python train.py --encoder_arch="tdnn" --model="contrastive audio-text model" --dataset="single English nouns, adjectives and verbs, spoken by a formant synthesiser in many voices" --train_examples=78125 --time_shift_ms=100 --n_mels=64 --hop_length=160 --input="log_mel" --spec_augment=true --win_length=400 --tokenizer="word" --vocab_size=118 --loss="softmax" --embed_dim=256 --encoder_norm="batchnorm" --encoder_activation="prelu" --encoder_depths=[18] --encoder_kernel_size=5 --encoder_stem="single" --encoder_widths=[192] --text_encoder_causal=true --text_encoder_width=192 --text_encoder_layers=7 --text_encoder_norm="layernorm" --text_encoder_norm_position="pre" --text_encoder_activation="gelu" --text_encoder_mlp_ratio=4 --text_encoder_head_dim=64 --text_encoder_fused_qkv=false --text_encoder_bias="none" --text_encoder_qk_norm=false --text_encoder_layer_scale_init=0.1 --text_encoder_parallel_block=false --text_encoder_inner_norm=false --text_encoder_positions="learned" --init="kaiming_normal" --residual_init="scaled_by_depth" --optimizer="muon" --muon_scale="match_rms_adamw" --lr=0.0059 --momentum=0.9 --nesterov=true --orthogonalizer="polar_express" --adamw_lr_other_params=0.0011 --grad_clip=5.0 --steps=11500 --batch_size=256 --epochs=37.7 --lr_schedule="wsd" --decay_fraction=0.2 --final_lr_fraction=0.1 --warmup_steps=340 --weight_decay=0.02 --adamw_weight_decay_other_params=0.01
Rows from block 6 of the audio encoder of a small contrastive audio-text model, named by matrix and row number. Each number is 128 + 24 x the weight over its row's rms, rounded and kept within 0 to 255. All counts start at 0. Numbers have three digits each. After the name is the row's rms in percent of the matrix's.
After each channel's rows are labels from the 100 clips, of 14848, where the channel reaches its highest value: "strongest on" is what is common among them. Only what is clearly more common there than usual is listed. The data: single English nouns, adjectives and verbs, spoken by a formant synthesiser in many voices.
# conv: width-5 conv (encoder.blocks.6.conv.weight, 192x192x5, each kernel summed), inputs 0-191

conv.181 094:160118165119142130141156119106146129127141119176137117136082142135114125115099122147143128145145075112172123095138136134135122153121140107133144164147131093136134153139094151164160129099070126050179090126112169119128149135107114118089088087125128149132142139136121128142148146157179131122145134121161182129111149099115136137139128120148124105091151123152188125103105116147117115102130150161095118105118076157133097126128122080153146157179134114137084126103141118146171106115100163134126127133136130108166128110098083135124168131130060150093151141151122147137142121127132098147
strongest on: /s/; clipping

conv.97 079:086151149083128126122118165123141167156101131102153142133162152164165094125143109089094161155097092110157099115111108133155117109130123156056150132135128155152094156147143158097163175093099084101160112137089115130148110147124100131144135137151125137163177130106165101126127139116114103096181117137121109145101128105116095121139106106126147116165132130141113124131162146150155106110069128119171140116106114130148159118131141128134179089118099112163095143151125123126139101144114126137118151112111141146118143141122147144100167172124103119083165095090109092119146120109103117127
strongest on: /t/; pink noise; clipping

conv.164 098:131122113107169104133137161091143153141106101132151146089142111090136097168133155117132135112074059098128129115138105162118149153089132093129117144099114087104123120079113171070103122106139140096104083146107155120136133114145124124098173156077119146062150131099099086143141102119135118093133117146139089098115120127131119113146119137157156081139118153153126128138112105144149124126142132111100174122112087164124124126144120126120144125099131133135132143074104107131099150128126147154121107084136062089143123119111110129120118133157133103150149127090092149155122135106115087143
strongest on: /ɪ/; clipping; /p/

conv.48 103:132134138110155071121100127150118127127133129123130083161120136157092154105135144114108103157117154124134124087099124145123120104158107099162132174118115117099174110119103143109120148138081128140104138084111103129153117116130044092112121131115156123116123162146090135121076173151129109146134133169137087130124091165115119163155179116116102129138132114092106122098097148103112171111162081153113155153139122095094127092097097103150090130135116134112104171131152136109138109109142094145156133161110078107131144114102138147109133098106111116123092135147144116150071127118125135126
strongest on: /ɪ/; clipping; /θ/; word: thin

conv.183 104:136112128080120137123159123187115111103120102088143136120135126112118104118168070068111143133126127118122107130125096126092148150100125127112113106148115127130119122147112112085137149134087119144174148060135108161143130130169113123160115103122079135157110111134132145133120144143143125130121141137127146151100112116080160095104136135115120141122100127110125120132147170147068127155123067175100122129158158136100131120074116098132117103101118123119161101127104110112177137125091128099107129142165146090105127127124146121143138162106103114095144101108117087145144124142059183097
strongest on: /ɝ/

conv.2 112:146119134119146121127152124116126136119160122155137119092138119135131125142137146150132116127115100136129121103145129127136083109143114131117096083082121124100161151124152133122104187114111128158166112131094119153152124095152095149126106103162126107101111122127156162017095167125133146129143121095122099094119135134137140131165126099139125122101086151136123145152141150098104163131149120149171114163154092107054147098108114141150146130136121120150113127098138074133134094170137131118102131108091133128138091097127122157112122123122110140133118112176070129133089074144081099113
strongest on: /ɪ/; /s/; /ɝ/

conv.69 093:157132126113124108158149124123093128175072082127126143182146120144091135144087106148122144098100114138110115122094095136144163148107084104116118122117130139108083169157088169118167161162133107102119142152124106130062116096113142114168109167136101150146147135117165122134150109132128112153111114130140141158177152113144102132150133126153117135155098097142143154122130107121167117098090091124114134119097121150165088163146100122152102143127092103147131131133115077122136147105125104160139099132110071113129139131118069114115139125130137111150093165100118114155095119118114108169
strongest on: /s/; /t/; /ɔ/; /f/

conv.102 108:118172117123102112055109132148097138165152103130102132133132112081115141132150120122134113110131126078109108105149147164089128120144126118115111114076126126124118110097135114123107126128089138166149130120144118101143147136132117133121160148113133159154124166136132109187109114091124118115094111143122120106133112139142110123147114125148126093134121146110130081157091129086137119133150098121141143124153103093095077118079090163144130143153162098107132139162137109110090183079137109103131197131099140113116138066157155178125103121147144117093089150121136112149124091146157166122
strongest on: /ɝ/; /f/; clipping

conv.78 093:081095113142140112088140106116106122142111131129099135111142117137112124116147134083108148138074073173122116096149164098141114150154132115112107068072141095136138146139133097092121098145123138143133138122089126161171117141127187132113120129111128120075133089156132133110111102120141152127120153110103111085156119138108172144131133111154117152100099074107150097113142124105134113143112144098091080121082132107153118155141109098123142154157133129142142116131110126152130118087087139114119141119114043121124133092115172109110104149124117129081136095143146134125148132092134160113
strongest on: /ɝ/; /v/; /ɛ/; /ð/

conv.130 095:131129133122128135087114129073138101177119152158146137121104107117125108117095162152145135103142132076166121128123134141111132143105103120106106152134154125138099181142161138125115148147119109119128139171161092098137143123098161139093133119077154130059133172127108105174149100112124147119116125133080107132144116115135119095144140143164186143084131160141120109135114108119142161071146110152101122116116118119136145141128189155091129077157099104114121107116140088152124166161111082155157139127101148153124127109156135126096115088154154141106098099133130144140127136105136160089
strongest on: /s/; /f/; /ɪ/; clipping

conv.24 091:106144138119126098052097134130079146127160099115104155157111098126120130105107102141160137153111129128157143105157128171142151058166132140124108119097108147138094104120163106141136160109139156128160109088143109086158150101166149132129123144131134065136089138133131132117117094141133113118083109135156093097097104127103106118106149133134096138121129171148089096118134133099161070098107113157131150089159151136083129123104136085111140126094123089137120083130111104155112137113169125120124139105122138152113131105115138125156088114164112108128155135113113153128105108162162107115
strongest on: /s/; /ɝ/; /ɪ/; word: sister

conv.104 090:102136128144117121156173128142135148135116142139115154122111154130139138068146154124140167150129127095146143156124089142084126103169092135134139150099148159121094143179101158110114148126170106096116146125148107120165154104120114122118131130088111157091137119108146064163106161100094111105132138152126143076159132144159144073164128154139098129148116118139154143132127153155094139171122138131103148136091141146129156158123137142158114084136121146124188148134150152134138108136138145165139109159121108154121134136125099148144179114128107067157148141074085138082131122139164139122
strongest on: /ɪ/; /f/; clipping; /θ/

conv.176 095:101110130124144118106124077111101144134166133103144147158110116156120122074131126164120107114113136123171143128191140137107104091161148104151140141114101148148105158146136117109110165158146094116086167062109115137120127112102132149090137106147095162097138141131109084151124108114128085120114113135141123088121127134103100147143147123161145081119118139183069072157114123135197096108127101123158135112169111147100092142132124124145152079138125133148110140109132092167149084113131140124111143114130155140100093125127113165110123107114129126133141136100139165134114121124183131124
strongest on: /ɪ/; /s/; /ɝ/; /θ/

conv.73 089:109149132120150148134112098135096136126158122211127122140092146166131116066147128120143184125129080156175116108103126132101128129127131143091167138147145094093108102103100141120117173136133114115099112127093105128104137149106134130130108076091111181129102125109125105149109141101117135119099095139121140129115120126156097095126146143110109100110109125160115128146146091118141121116091134082161129144094145104098105119131139126114153149107068106148108113096121101129131146211132146118120085112097102120088164122121088114107161143134103136144086120128086116142151155126138117129
strongest on: /ɪ/; word: sister; /θ/; word: thin

conv.111 099:122149106138147110136154087142133140142101105121136170081116101103130130112098131129076154151115158126130132169114090175104160115137135100124113155118148133122129107142126130064153147092142136135156101101138135143163115113136118185092110110128164134155169118125098139139131118191147150125106110136166098078168126110111087120110136141113166127095137146178138108127119166141074114149144093160082112093137107173131096117114123130128111099107118145143124103091118130140133148096116097105120109124162108148169174085126104152154176137131133106145126164141149120102124128105118127108
strongest on: /ɪ/; clipping

conv.103 103:157130099123081127131143060155099095112100112170100141166117169164109145118159147128125116107154125122124150097152115063103123171090135118153102093115154147151180091111125124135105100104150145128138134111111133152152112159075149095092105108126162109106149160140139102191168112082130125121129131138121162112132154137125154114078160107118150152087150074108113100139095138124114148116138137154098139097117125116103125159136160145110101151162130144153164161126132148120110139126129122115142131112116104117120142122100159129138139110099118127091128118135129113089148090112182119134
strongest on: /ɝ/; /g/; /i/; /tʃ/

conv.129 087:102130116115101177151141090131156115077116133114087121153082096149103131104070123130107124123057098122073132086161093132117153093125156147154108114160119127163146110115086119155118070128110116128109106114143139143120130098122136132114102116153140109128125138119156133132136144123120134172208114140090134105126149142109091114143089141122126122160105082093132151122138114160111146145134139102122156138171168107129104102163133128142127091106122141148121130115090105133123100099108130093128077118137103154102116111108160124160128088130109093136093138109095134098122158161119129126
strongest on: /t/; pink noise; clipping; thin (high-pass)

conv.63 083:122175104159147132144138083170153110096101124134122094103117110126090152137141132116129125156124118119107180120123126098140124155141123123103137154108121131160113157152175104111131091130141155143110122109117145159139140106106097097193078119118109152102146169121141161100110129121133153138105147120105135133122129136137073106126142094146136167120152118095164151144125079147138126113078137086112112104079132159111125134120146135165077157114181111110130129164089113132131131139152139123125121088107174123157117108107096106130111091141043144139116135114111155137109130082138159132
strongest on: /t/; reverberation; clipping

conv.23 111:139145146136079113127128141150102139084125075075112110121148130101128133140128123129094120153123101180120139159126137098129095099144146105144106207093144149148131109089145151113142090146112161116136176128097116136154105109146112120114086115153146128113124103121159148116117132109138164120116161142143089098111169086114135131116141124136099135108114121094151106156092166124089096107107121154117135084167116146119120128157112155137119137115138112138119123132065117128155075094128116084122129120117128118114136184120095130115117172135145118130123136134103181117090104095087125183
strongest on: /s/; clipping; /eɪ/

conv.86 093:110117157153138115104120130136125139093107129096110121100147112149137114112158104155105104163131073144125145139127147116107105154127120180102105179140119115164139070084156070124131131158184108172151124096125092155125117136131099140095116160139138121133131112141124142167125116139158144148119086088176184136079127171130124134190135156108144115161150126145088115117145104141121126110112095131137138113116105127154149076125133120161134095111139122120128132145123173116134135130134096120118121126164127152118135137113181114146124132126085155152142164137118154094111137131173065105
strongest on: /t/; clipping; pink noise

conv.158 116:105105102105063096155117160152123107152075138166151138145118144166117110165107151147146120093099092165117151114108155144147120143100114150109102143099140140150118144102142147095117133152133123149098114145107132153137122154105119143145133159122156135206108131098126154075097137140096136074145110117150086135117144113111106135168119122131110096154106109141141141130132161145132128139118114161098073133175153086155153163133130114160092151110121111140106125116103114157146129163135106130097114140105103149102137146122139120122124123182066146117125117124070153157139135089116125153
strongest on: /ɝ/; /s/; clipping

conv.148 102:150122165147124072157147119105135110127118140129091105088135091103112130082179152120095106095082176130125151113132108109139107071118078124100125110120091139158129092112123135071140141102090123128146119119146093151174116124123087134134120111085112091150104132141144110109138186118128132110133093135132096158151131094124095142106155101109116117135136099157134158144113190143071136143087102118113113139124104100124115128143137140157089097090144141113145151110125101134163111127139139122135137158143081109156153123128104102138096142123108075093128166108135112123117112132145129113
strongest on: /s/; /ɔ/; /f/; /ə/

conv.157 102:128108135098081105133121148139101101119104102145122122149137109122136095148162145121098119152096129098150067160153154129154129080114153095129126135095068127112139132078114095129138105117135128102079149091154122149111107140096133128157132108082123145120126124110165135103157136124142135123114152128109061138101129143152105134137120142090131138172087097084169126090097137121087115117145153107102110135134154140123141152151151136096138123089148124150182145110127111161118116143093137106114157146093068099110141117123149154107143133129188127119163107106186131144132142134112100139
strongest on: /s/; clipping

conv.53 099:125148097117135126109141140114097172160125106099077131155156164139122134159135161122144127116122151105146110171109163163135129167113131120167134164091132167111114162134144182142146133116146150087143142116151130129118117123121151131136148174130139117088129113151134127080173152115164163140089117144165119127135178108090129179130121155121155085117166182118160115115145115143113145146102122113154109126160150118168099151148118137111098142153104122118163140130129116151118094124172119104106156145102125114155087176163121131117156155133115148120135161144162131170132142156135075172
strongest on: /t/; /s/; /ɔ/; /p/

conv.64 096:157125132149121124167181108120117127075126074124114126109155170123129124132168094148155095079120101116138120076113146092138163149147110173123122118123129140098129090111140144155142117178138093152144132124106125087100122150133149090124149124153139130101088143132125118096127142110120118126072134043139178148123116151137144112133114132121141137142102119139152146173134090073104131152109062122137138160125116126160169124110149161113134150130126132155129090129140115115130090133159136175111141108154147122118123106130125111126150173119134114101142148098147137152131145150160076145
strongest on: /t/; clipping; /p/

conv.3 106:147163103116161123123093174166138156155146114125144118141150111082128125124114115085135121108119140110166101166073174137116111121157125097117129144122124185134160112151128109130110138156164107194127132123157132125118121116092112144109126111138143149146128112141110101140060139128154133130088131128127104119144156142135090128134111122116117128151159145126060075132090113148124087125122111135106126139160131141065142123155105088182145113139199109102121130122123134094103151113110082128133133122141158126106121147121158143118176125144143098105133134107143116085080154107139109154
strongest on: clipping; /b/; /f/